{
  "dataset": "procedural textures in two colours, tilted and lit",
  "train_examples": 195000,
  "targets": ["ground colour"],
  "num_classes": 12,
  "bias": "all",
  "parallel_block": false,
  "expert_mlp_ratio": 1,
  "shared_expert": false,
  "beta1": 0.8,
  "batch_size": 256,
  "lr_schedule": "linear",
  "final_lr_fraction": 0.1,
  "weight_decay": 0.3
}
Rows from block 6 of a small image classifier, named by matrix and row number. Rows with one number belong to one neuron. Each number is 128 + 32 x the weight over its row's rms, rounded and kept within 0 to 255. All counts start at 0. Numbers have three digits each. After the name is the row's rms in percent of the matrix's.
After each neuron's rows are labels from the 100 images, of 14848, where the neuron reaches its highest value: "top examples" is what is common among them; "patch colour" is the nearest of a few named colours to the mean colour under the peak. Only what is clearly more common there than usual is listed. The data: procedural textures in two colours, tilted and lit.
# fc1: MLP up (model.blocks.6.mlp.fc1.weight, 512x128), inputs 64-127
# fc2: MLP down (model.blocks.6.mlp.fc2.weight, 128x512, transposed), outputs 64-127

fc1.124 028:142184096103051175134109138130114099130122164145146133083141177100121092209098087096039182155126094156125092091223104090128141172182133110106147115094092147172131164108162111139121104125101101
fc2.124 020:133095088127083074111132141157140177124166085097099131177097131110117086027205153144144138099166138058114089132138151070159123109099135081129145155165128120173104147116124174108101185133187091
top examples: black; ground colour: black; red; pattern colour: red
patch colour: brown

fc1.493 024:113103172133167090106109107132178180156076093152144164183133069169127111100117129135144092098094104054113169119064150152113166110136121144137063082149169096091095108182114200130115176124207128
fc2.493 016:140125125151121144181109127115097098094061095160116088078124123164125132155088122154163118098086151162076139171109091139136164157095128137127111140089145142096129113096141096143127154130038149
top examples: teal; ground colour: teal; orange; pattern colour: orange
patch colour: grey; cyan

fc1.178 374:125144133125104100099069095167096177140094131162149180108142147108098129133148111201101130160127149145165150165104106150134091118153134144107149195136078125094079076126163166099150105121023102
fc2.178 511:105150124133150165156199158137133070112118069104123068130091131120139104083109146082140145112144144104120083070118127102125134179108128138150094126134181179123191185113114098177116175138215158
top examples: green; ground colour: green; white; pattern colour: white
patch colour: green

fc1.81 029:131159146127107152139118147084138094122121131139112148116159173065088113149083103114114177179148143154153177085208107107125171130118158161141169144106069128129136149109143109154160108146072092
fc2.81 019:098111035128070136153167089155160180097129143164120128129115134118143127115230136118111146130134080101134048121218160119141125117128115079125130112165094171151128093121190142127108126134216114
top examples: black; purple; pattern colour: brown; pattern colour: black
patch colour: brown

fc1.318 034:126132134108121115100094162096118127116111171114136118106152184129115100204084141102093147165110156195120111123180131113180126091137145164131161164103113125149108202155149115143129069153080094
fc2.318 031:107143076090120133135131149168163124147168089145107130122086118095126120028207125146124153093135121073146086114167154120119120157128119092185167138120107158171141117103190116086147192121188139
top examples: blue; ground colour: blue; black; ground colour: black
patch colour: brown

fc1.159 466:124154122193122149153178165098141146062159125158092113121138097148149127130111134114179084114101108128097111124106174106094124135111099089115073090143207155146134176163122119150092159199166177
fc2.159 536:138152180138152119131132128221119124182123080171180151075118109145065157106085120157122178176151152165163097108095080096139081133044068146128122075099108098083133165135125141095106060139106162
top examples: green; ground colour: green; blue; pattern colour: blue
patch colour: green

fc1.38 037:141106088126071110175121170110124124158112112199121127077150202091087078180124083124075148142090118145125101138200138094100122132102138183091133119121080166105143166107153094097108151109079093
fc2.38 046:116139119115163151099150092129133158171098171121119111170085092136153138075114166111111136114126126119174152138115164179094149142111121082145101138108133090100131150139096179171136097141210103
top examples: grey; ground colour: grey; brown; pattern colour: brown
patch colour: brown

fc1.259 032:123176141148046174115139144114115076126111087145130096057139158079133091140089093131086145153137158139100113157209096138162162160102125141106174142095069107103132159125125110119143111139080107
fc2.259 028:160141044091116142139138173143097185140149125124153130141095131121172109134186154126072166156111150119155091118183201135130148133118118090185155156111090106137143132123137180134138140116165131
top examples: grey; ground colour: grey; brown; black
patch colour: brown

fc1.36 278:151189095193142150142097139177160133127133120133106156039061115107100168090099143156184072101127180139110097123126171127184140138103134178113089089107140077095138093118155072152126132157138124
fc2.36 198:096135092064150125108119067118144089131112147107134138175199156085167126125142111105103171137119077099129178187121107109151180108105093118153179185110133187156111119100069133130184105043149116
top examples: green; ground colour: green; yellow; pattern colour: yellow
patch colour: yellow; blue

fc1.292 035:136130116138059102132104134122151087141150119202149125093144197102089062133117064123065139157119139139107114126198112069119127114093150176075171164122091139123128180135173102101107114156053107
fc2.292 035:116156085121144153119120114165139129197131166133088134152099092139178122089130163109118148114145096107183109112150119164096151154118077077168134156110103119109129135135113158181138114122230116
top examples: grey; ground colour: grey; brown; pattern colour: brown
patch colour: brown

fc1.86 218:147099085138172147091164144157157168116119119143114126130141106111115090087115146192184077103143134137163114125097155159159108141063146169086153097128163072084083155114118128110079117199162154
fc2.86 205:143143085069105178151165175130128098161148168098148109154117143076120099147104131165107152093096122099151113103117123212188116139155182186140130127123127113111162106148149080182145148196110139
top examples: brown; ground colour: brown; pattern colour: grey; pattern colour: white
patch colour: grey

fc1.51 026:080177184168059167122124123123123128115133071125092114116161100076097112113123072094117146145159141151158138109182101157174137167088094121106163098075065089101098127094110094141194125088146104
fc2.51 027:161115048073155101148113107104119154097121167133140142163123125142158107169142198121112148145094144111169142143153174097131145099112131075155150161180076121132137179122107179129171136166168161
top examples: grey; ground colour: grey; yellow; pattern colour: yellow
patch colour: grey

fc1.334 115:150141113150126130153113143159117165123125151151132140136159121119127153123149122148115144154128107145185147229103104136131083106092136090094147137175078099102111107163145167107107084163062111
fc2.334 099:077106094106132128131167130116133067135106089087102072168088158130142120109143135128096135109107165116116122056139144130137122146155154150135131146114177146132169161073140094166142200099196136
top examples: purple; ground colour: purple; pink; pattern colour: pink
patch colour: purple

fc1.46 021:080127078135117147139147129151135157138139080131105160074133137068134127098061129130139101141129201127154074168148098124089153112124161132124179119117146130102128152091091178109144127110148123
fc2.46 023:138081102113128114071110166097044138078120144111143139119141142144185118198158124126068160147153107173111125162144154144165156168146096099138132154068099097099156124101162170123152103099076133
top examples: orange; ground colour: orange; white; pattern colour: white
patch colour: orange

fc1.504 021:139170098175067223092165161157114069057084155150115132127177168118106165128123105118146156120120149123145147090158072158151169128164123165059141114108050190117104144088121100176153093157085101
fc2.504 017:103151101144118111141108189172102135156119144116084190158131102105138092134154209090069151149150123133135152103128159102132164135120125107188187143163112111154148132187156139156131129075164099
top examples: purple; black; ground colour: black; pattern colour: purple
patch colour: brown

fc1.460 018:161134154134097136130107107077095113118113067135145099143071151130103096136092152148124093116110107117102140116158197137146184087091130093207132101191092108082118149195095131135178109145115122
fc2.460 015:082103059123100077120126123043165134143080133110081099141168099171129173109148169143133149092090149147104115122126117133167117170115195139158082085105116201109114161095174119175130110112107104
top examples: orange; ground colour: orange; grey; pattern colour: grey
patch colour: grey

fc1.94 017:163084063103114100115095109172133083079160132155123084119160161144167134135099186087122143176141204118097160070149182152077124101133129122176134126131128116100146144077111154155167089198122133
fc2.94 016:079136140157158165122126122152169133131117135194127132120051133111097131149152047107139129146104072060195139107164109143093108162171166081105066103071090119117157103085113120139105152136161150
top examples: blue; purple; pattern colour: purple; teal
patch colour: purple

fc1.209 100:143140110143123131160119140153122166124137162154136129160161111125125154123143144133106161148104107122183143208087111140124082109094133073096134126166093118100109105159128168107099096167068099
fc2.209 088:103112101104144118133152122104139068137100105083097079176099168149152107101141128139092129147111164121107128066127145124149133138140165148123139154105177119142161173089127085161143214104177125
top examples: purple; ground colour: purple; pink; pattern colour: pink
patch colour: purple

fc1.482 029:115142186109140154096131212090167086103116133127118122088131115090124161122100076116102123106108140173130143113207101133175153115146092138064160147111074161089107146097126066161125139170078098
fc2.482 029:121114074124050119111106119150147150079133121158133132153114127112073112154112101090137167138114118136142120092168160104135129160139117089188178127172054125155147075166156172109139073122174157
top examples: purple; ground colour: purple; black; pattern colour: black
patch colour: brown; purple

fc1.296 019:163111146081099174138128100145132161172140171122081184166103110105131114054178143124094138164132172128114180096125158069091142117111051142151145147117156138136180141150165144106061154094126104
fc2.296 015:118120156113154132049132104099137109087101170145131095140142146170145077169088098152131092126125166175137140133103096105080111092113174158152069132074160124126141153146101097105152083105116164
top examples: red; ground colour: red; black; pattern colour: black
patch colour: brown

fc1.14 023:156097132124175155078116103106151209095073110159157121190144105189197149137109133108141137182133139143165108128156103126109109161092091123102113128138159088141113079180086188105089172163160132
fc2.14 017:158140130071120165109149166067133083129125089091112122109137165133102093117177110180129107092096150071135140131125114069139126098140136166080108151079130156163136169095122034138098181134081127
top examples: orange; black; pattern colour: black; pattern colour: orange
patch colour: brown

fc1.508 026:132141098117118114095130114129129135145142131180147078122116145097139107177093081101069160134160152207098156116196132169187155070147146130110182139097159119113114143171190156163124106146075109
fc2.508 033:118096084098069151125114221157125108134136063112108104147101117109099137077188143160148118094135143052170108107136156114117133130155134122128172146126091144135175171128159129088156165124176106
top examples: blue; ground colour: blue; brown; pattern colour: brown
patch colour: brown

fc1.78 032:103171093126057132096111127103147068159125107174119099107149167117102074170082099107074121150105144108084110140202131120135163132130118146137183158099073083079118166148141090104145142161070057
fc2.78 029:169151063105145157148114151147130149171135128126105134128098151164169151112178143129103138132123138107140095102139141135151139195137121091123134153100109123135121149119138171154153162123175129
top examples: black; ground colour: black; grey; pattern colour: grey
patch colour: brown

fc1.362 268:100127121145183072101140082170183159110083102127101188139176141150127137112152150148163120142127158130111140162081116154132130137072079112112094163159183111170182096121077095108087127114140121
fc2.362 214:171109070116113196100115099090117174160171153117158192108102148058172122107050097126141147158109108099094151136170074168141147097119076082126150112123077123082141138147152177098173105143118083
top examples: orange; ground colour: orange; black; pattern colour: black
patch colour: brown; black

fc1.135 025:160164141169092177138111123142141094115159137109133101094140184059130105138097090144067122179162130136082100089174132084170174133124137166124141127102068146090182175092114121121153141181074113
fc2.135 016:175077058078102073148139106140125161111125146161113150136132169114159137051160177096091124154134140121128119109111197106113151115131144067135118134102082129137161150130155145119119169098187090
top examples: brown; pattern colour: brown; grey; ground colour: grey
patch colour: brown

fc1.337 028:117111133119105160090123143153088089112144080127101089078177191085088128143049097135120150153174170109124103150159090139130128162144083130100217114106105099089154147118091116096095113148104074
fc2.337 028:181111076081090153112104151116087120121154180107111143097131139183190084166143150093063131172145102122169078111172117131075130142151148058137138152091096091105171144112133189095112099068122089
top examples: white; pattern colour: white; brown; ground colour: brown
patch colour: grey

fc1.123 030:165155135141054138105127133111085072093135114148127120130145189060082106128046121104105167128167148138121113126158136090159139163121130156139184175101095139123175171146141085130173131142078060
fc2.123 016:123143053137145120091166123149140158155128161095114145158151135163173123133179187118069100167133139102145120128144185154083092112125199083143117108128121115149112152146149222109099129065199115
top examples: brown; yellow; pattern colour: yellow; ground colour: brown
patch colour: brown

fc1.491 026:110137148133106140125107142152158068066140085110139101097132171075082140065100151141099103125179130142087156136165069150144134121097102152097119126091040108125161156107144112091130156145114105
fc2.491 022:207092092101129125100106097164108160138099215163111121194138095159165098129147143146094140143087122169127076113177151133095150120108180104189167151125090156136121133126195121132167075124156190
top examples: yellow; pattern colour: yellow; grey; ground colour: grey
patch colour: grey

fc1.331 331:093122141163092124139092098195121131151088080140109176106108101145136182148174119148123132170127128119068149126068139095122065137161136112155084134142179132129119090152124055106158150099088134
fc2.331 282:175141084115114104186213173181123129108102090154050077130113132080154114126107112151111062184169165144181128160121172123173079166138154191111082160178131127098108144174127148150107145161087128
top examples: crumpled; yellow; ground colour: yellow; ground colour: pink
patch colour: brown

fc1.37 018:091068154098155104123104125091130178150151112190097136093075103105169065079140216167144133128073149089122140194141164090144110155164149121153116130128194080089102114100122148139098141143152114
fc2.37 011:195175115093132082144142180088177135154102178154105119112152127197170164142075129115148142136155125100096119115110095136137130143101098209110106138107118196119131119139130108115148170138138087
top examples: teal; ground colour: teal
patch colour: grey

fc1.417 029:151151112161071146147119117125100108095087100174136117093149197062132122082094123113080169151147129118110112135186077107122152149144146172135162128065086092118153139110126089160126137138109129
fc2.417 022:122094063139123153110104096119069126134157153110097177168124135170134069150131142148073147138137154143142078133130217133137164143123140059097128175141104110139127125117100191079133142099188093
top examples: grey; ground colour: grey; pattern colour: brown
patch colour: brown; grey

fc1.408 021:137046130104131083170135106123164172093180050095119156189079078152148161129155120164198113092121099099170100123063134151113115100131128141173107104132165134109123084130102106161123109078176153
fc2.408 015:100162133149120132109151095097096139097095089076181063123177100142113121128111147147160142119141198214120162132103121141165124135125105128077114118087209129154108142098102137137124167129041079
top examples: green; ground colour: green; red
patch colour: green

fc1.484 020:084080112144098119173161105176170092136164115078157132133143132137120111163155110182101125129123127077057135104134151120163078071140142197082094138102121183136130157127097093169067129124136100
fc2.484 017:184149122102111120148147120088091134124084115112155123108187109157175147169096165138104146082171119144154113157102139170166116140101070133183151158107150120196167075193068138103150138143082182
top examples: crumpled; yellow; ground colour: yellow; brown
patch colour: orange; yellow

fc1.368 024:084182171136065151095133192122112117111135075144158152108125179089129121087095129114099190127193122141141170108222123126147129117139107113107207155078076122127138186071117073146123115148085088
fc2.368 025:160110064114117163148116102094109168129111176098117122120112146138175098169112185084071162187103105108144096149186152162135152175116134123135139166180095104080126137120135185112119126121156129
top examples: brown; yellow; pattern colour: yellow; ground colour: brown
patch colour: brown

fc1.372 032:142169110131035138100134159103097060081113122136116123082124181104101140119072129097051167123179096131144140102193109112146169126149137154131173124144069156135139161081135102159168120150083096
fc2.372 025:117107041158112114126110093157141147112119150151078131153090140099155085128171182078109156184142123111130101102166196112156121153108155055156126166140091092133136129152149194093093154089179149
top examples: black; purple; ground colour: black; pattern colour: purple
patch colour: brown

fc1.249 026:139181114135080142090140161117104098087092134118134090074151134141128128195035103098102175146152102163108116139188115120182130101110104112062174167140088154096155136105148137112159118135082157
fc2.249 021:095114054122144119164122157158142152102151118134098124150077137071150100057179179115074121185144129086131074155152168112153118159151136109157151123122076083140152165109163177092131149085191130
top examples: black; ground colour: black; purple; pattern colour: purple
patch colour: brown

fc1.462 035:087121089142146120152081098125143121140150164156133095127165150121102129193069131175076128129117120176098159086130171171161127070156115110090145138156146031138091113138146151123136159099077112
fc2.462 046:111102125071079136058138229145137100112135046114128122145088118121101112070176120170134117096134143080142089118154110124091144127145116142126171111108108177139198169153161125056163115181144101
top examples: red; ground colour: red; pattern colour: orange
patch colour: brown

fc1.103 035:157103079164105147174066168102119116137165114206185143140156138169062102214103041140135165134123117135116116151201157082119126113101157152110150160154106163152112162151141149112102132126087134
fc2.103 041:085148117120211158110157098125157167149112154135111118189088109148165155049110140137122122120142131114171154133121150194091127141084144101153083139120110091119155139102129121160163098146190132
top examples: blue; ground colour: blue; grey; pattern colour: grey
patch colour: grey

fc1.428 031:143106127091134151131116147120100150129123194175138140166133113149126171067084119113121143144169121090131109134149081143108153137052147058115140139158132133066167096143122142129108131191116130
fc2.428 043:120142111141156086128152119107093098099114165102075094104164207135099079145109135161055118220119155177118136129130178090150099131105177096129122130079126125109128181144148092110138121127117095
top examples: orange; ground colour: orange; yellow; pattern colour: yellow
patch colour: brown; orange

fc1.510 024:120129107129136123140170161143052125108095122093122108109215168098135137092114180154124119126176161092122107165193144137108146159111127112154184119097063123048129138111090124139137131129158098
fc2.510 026:196123069102111173110132176126103124176172142128093207125171194183164099174143140114103138129115145166171096110148145145128143210158137116093143162070137109141156136133099181102138105062078111
top examples: brown; ground colour: brown; white; pattern colour: white
patch colour: brown; grey

fc1.348 199:080102131143076114155118152145169203146141087127081127144173115107145145094129127080154074117149156102061149093120133116078086110153142098093084136158194129122157073128156108073129171080109173
fc2.348 186:181124121084121112068128130125118110085102255121132140123134143156152132166125077182076138158051067136172140155132143148127215119159158052171120105089092107125127163135107130126169042162111095
top examples: white; orange; ground colour: orange; pattern colour: white
patch colour: pink

fc1.423 031:097189083133042179118108116115088059093133134169116125109152160108132127110091127111066161114156164150138112125199118109154171137119139136122140121108099149087172171128159090147134127152053109
fc2.423 021:150100055139116115128115089121138136085133156159116131130124121108151093110180177073087095199130128135169068121155171097127119109088185085137139169149078069157157111170143200107115159131177112
top examples: black; ground colour: black; purple; pattern colour: purple
patch colour: brown

fc1.266 053:091097129120157097180192087136212150086115151094101046170150138110125139113089160151090077115154175136191149170134162148147141092099110071132127166189119082076157130117132126146051139114097113
fc2.266 058:181123145127098156080127144112098130142143088162165129150097091135174111139134079128118090127068089120133083123193072146115153135118155111131059088061084128110117200125163201116206126154151113
top examples: orange; pattern colour: orange; black; brown
patch colour: brown

fc1.192 308:157154139194139116158131134190153162160095049133102184087114114136091127074145187124163106137224173143091103141103135143152106127107142157131108123139141082094155086099112088127121128097161187
fc2.192 269:121041094123120113091126079076088127144145189157155164171168157095155124156097080121158119140040079146113175161133110134133127119151140064112175128098083114190095158159131158090167156117139109
top examples: green; ground colour: green; ground colour: orange; pattern colour: white
patch colour: pink

fc1.420 018:118147087114063186133148167124154121081111142123181162120121119054124121089163100132137182110136107125156168097123127117090183144107052166113132140142082096086164154135145148176102134084099131
fc2.420 013:192065156147132132181106095108148189120084126125081152152125189128175066176150111131127138179129121144143127170121142143094120150131180110145108068100110126113131066180101161128080140110166113
top examples: purple; black; ground colour: purple; pattern colour: black
patch colour: brown

fc1.453 019:102103107117143135110144109095149143147086076150143178118100145169101111187137138150132125082076102124090157173131150104151151113198130094173135113128129111071127090139135159178096091128126151
fc2.453 015:092116152118185073149151129080181109136058139153096084095158161191158160131159084133151125107104124158111132162123120163097102157117178129130126149131141225116142153143169090146181122129093147
top examples: purple; ground colour: purple; pattern colour: blue
patch colour: purple

fc1.190 035:150151095117060159151111171137129082159127106170111123085157195076069084127116083146080129136114139142110124108186114109097156115125140179125166116107059119128139163092140093132141161137090105
fc2.190 033:136129126100149142083138094132108123150104172109111138182104111154199146118142161122095154136137090107159137105182154131110142157126113079126113169100124122097130131139111177157157082152187118
top examples: grey; ground colour: grey; brown; pattern colour: brown
patch colour: brown

fc1.404 173:096072079116167143154132065149161099105109092158147186147156100102147158122129144191146091140061110121094159155099151129155110118107138178073139150143205129137064112099113113106125147120077130
fc2.404 159:122099162111153205092145089149157173129085131132152182128147098119115166125109129146101163142121098128130093147114102152132132097046141088142123150103156107187113148182150154150176110128091092
top examples: yellow; ground colour: yellow; pattern colour: blue
patch colour: grey

fc1.49 023:110083151145165148102139129136191115150109182128095140126151089166137141112219122137165083113109092081145157126117114167130098111073143133176046100156143123090130078119168089103118204109153180
fc2.49 018:183175197118111146140161205136111157136067128104120160170184115181124141162079200125113142072108128198130145114086094130141096123143125197130156151093152131170124141123113147160119056140050085
top examples: crumpled; pink; white; teal
patch colour: pink

fc1.293 017:196141156145184175166115138159148130150117119156124096105091092103174201119104148091151089107129096097133097167092145151081142150145136043144113122091122100141123089156141154165145169080144143
fc2.293 012:106100129132160194159141137102105103062111154133101152141157178108133119152099091159175115136151139205065116169146095156160175146106083154127127108170099129133065127112104164121156110170141116
top examples: pink; ground colour: pink; pattern colour: brown
patch colour: pink

fc1.99 024:151138125126037206069049129123114101081152127162123135115104134085078118123165127103097169134146118162167152126166112105124101128076112151106180122063110161152106129141160098183178128136099123
fc2.99 026:096126148109151081136125107120171127112093145147172132152155131140152102192164203101133097157103138120164153144145167128131125084142194047134135136165122115140141194115135149146116129131188159
top examples: red; ground colour: red; blue; purple
patch colour: brown

fc1.165 050:125111081138116088138076086113151146113124192108109130161137175119086121220083108188071142145105112144122119134120155169141121080132125149108153165151096061172058085104104136124144142088108107
fc2.165 055:113116100110092156097168210152128111094147054116136134121094112123117110052167128145140127090141125095143102097164114128104147129140122116119143114092102184124195203126183167079135117205160124
top examples: black; pattern colour: black; yellow; ground colour: yellow
patch colour: brown; black

fc1.229 022:118082141209177089079098160099116115157098169169150129119197141113142136145178144155123123110095151127116143149102117178158092125083153146126129115200137134085106112148092116094158093090115162
fc2.229 017:134143145121179153170150190122128053175142087091096125130109099127133131041113137195099126056149078090098094177115111156088144098153091149142159145147142165134179163117180104095110161109155105
top examples: blue; yellow; ground colour: blue; pattern colour: yellow
patch colour: grey

fc1.215 026:140065145135124078157130112137135138116126162117107109174143098190150150131183171145190092132102109114163130109082134155153122094131146106168059094134147148116120144152094180148100128156152144
fc2.215 022:114169175123135115116125130126145123117099098098128072127132110132115181129088069155156124091089108164088139121104064151092116132106103215122087097080138180153117095094159082163140138128079120
top examples: red; ground colour: red; teal; ground colour: teal
patch colour: pink

fc1.388 017:094079117108140135161137159122103130191135136094109158109160170133135126115149167195066074138137154138153097094128171118172150168151146146119131075131109122131157135053189099183149095061123105
fc2.388 011:099115202094147123095141167100093113080122154145133112121112113150147147113114113078122116133149113127115189079222086122087108143126148154177157184107102075110169103136156113124152088148095122
top examples: orange; ground colour: orange; white; pattern colour: white
patch colour: brown

fc1.16 131:114104102145149085110084080161167185142108133136106144148130119159118135140129155190129112139116153126152147162060147175150087101141139137105143177171097070137080076155140155116132135112097075
fc2.16 099:125143120122155191161182198129117065106141084111140094104101139144119105081117136118137169126122120111129106088141102094123150162089117155107099086091163184100205188125135123138115120187166153
top examples: green; grey; ground colour: green; pink
patch colour: pink

fc1.115 031:094113127151108141148158158110120194076130106075148157132133092083130149123128070181144064151195128118183133068087145146135134086165120146059097111108158129124157108087191155118048135091107167
fc2.115 039:098125212076071123076142129143060124137109166070149148132116132125140101117102189119075184129105140119117126096113086163124160122101111103165129094089139090129138122171095159109100092145082082
top examples: white; brown; pattern colour: brown; ground colour: white
patch colour: grey

fc1.74 023:081116059127162097092177184094135135091119134164085117163111128211110149116145148160143124124103159073118157132143192133162116094173154152167083123159157154142108113128170127129137079183140114
fc2.74 018:127145211151145116116058119157132124179075088129082121115107125100116164060084083060137115148105112149134131121059083128155145159123153151083133110043119150099169097129146111142134138138079096
top examples: green; ground colour: green; teal; orange
patch colour: green

fc1.344 039:140112067150112125152073178122131111147145088154169115143122166127092100180130076140084162177105104156121105151210148111083138136069151195067161143096098158132124161158170134109106121154066131
fc2.344 042:096137097113158183106149099135148172162091180127117125165119092160168151068113140126130127114144128109191144127144132156086130150102132068127117145117093091099149145137141149184143118125211104
top examples: blue; ground colour: blue; grey; pattern colour: brown
patch colour: grey

fc1.111 022:124060103084126084173087079157153158130111151144122137154130116133175101093106179153147080102077139126106101098082146170132082120141137087105108125092195131117176119135124172144120172137147197
fc2.111 016:093181206127119173112163116114116102124104123086134102106141115161100128103093065145122162110131167154119136146103036155151132153135109194065083136153162126189118127159069111095112138110047093
top examples: teal; ground colour: teal; pattern colour: red
patch colour: grey

fc1.288 019:147079112170179155123119120124132151151086093077169125125159085156135127113151082164139182098071143084140113144077072088151129117143145137126084125178090137076094128164091101190163165093172185
fc2.288 014:112109113140098113164161092145116106032122079125104100184129169144116124161090147135127151107187172196137157146119145140102148074120179139090154127108159106178102154208104163112134090109095121
top examples: pink; ground colour: pink; teal; pattern colour: teal
patch colour: pink

fc1.297 021:120105073084088177073157119135144139133095079125113110139100123130122165146127147135132154168144119151146114124160102071153168129135101150153143153137108122073136133103160097161073160121099128
fc2.297 020:090150145180124108147148198160080137065140093103153092160154147086124063200160140155124127138149125135144145169133169122183065100142103104098146157097169090199156153191101133118152089110106126
top examples: blue; ground colour: blue
patch colour: blue

fc1.290 023:145148087150107159097099123129087062104170155136114048104141205073108127137102104142100116186160136129087116116155126160147131163128155139090121131114098153116159174103156113129111108138072146
fc2.290 025:143122110130069129098145161204103129135168093146069154129107118123124138067171167122118166105141126112192100126172191071122087094158117123164178167128120167164202158170155139116161151151179098
top examples: white; ground colour: white; purple; pattern colour: purple
patch colour: pink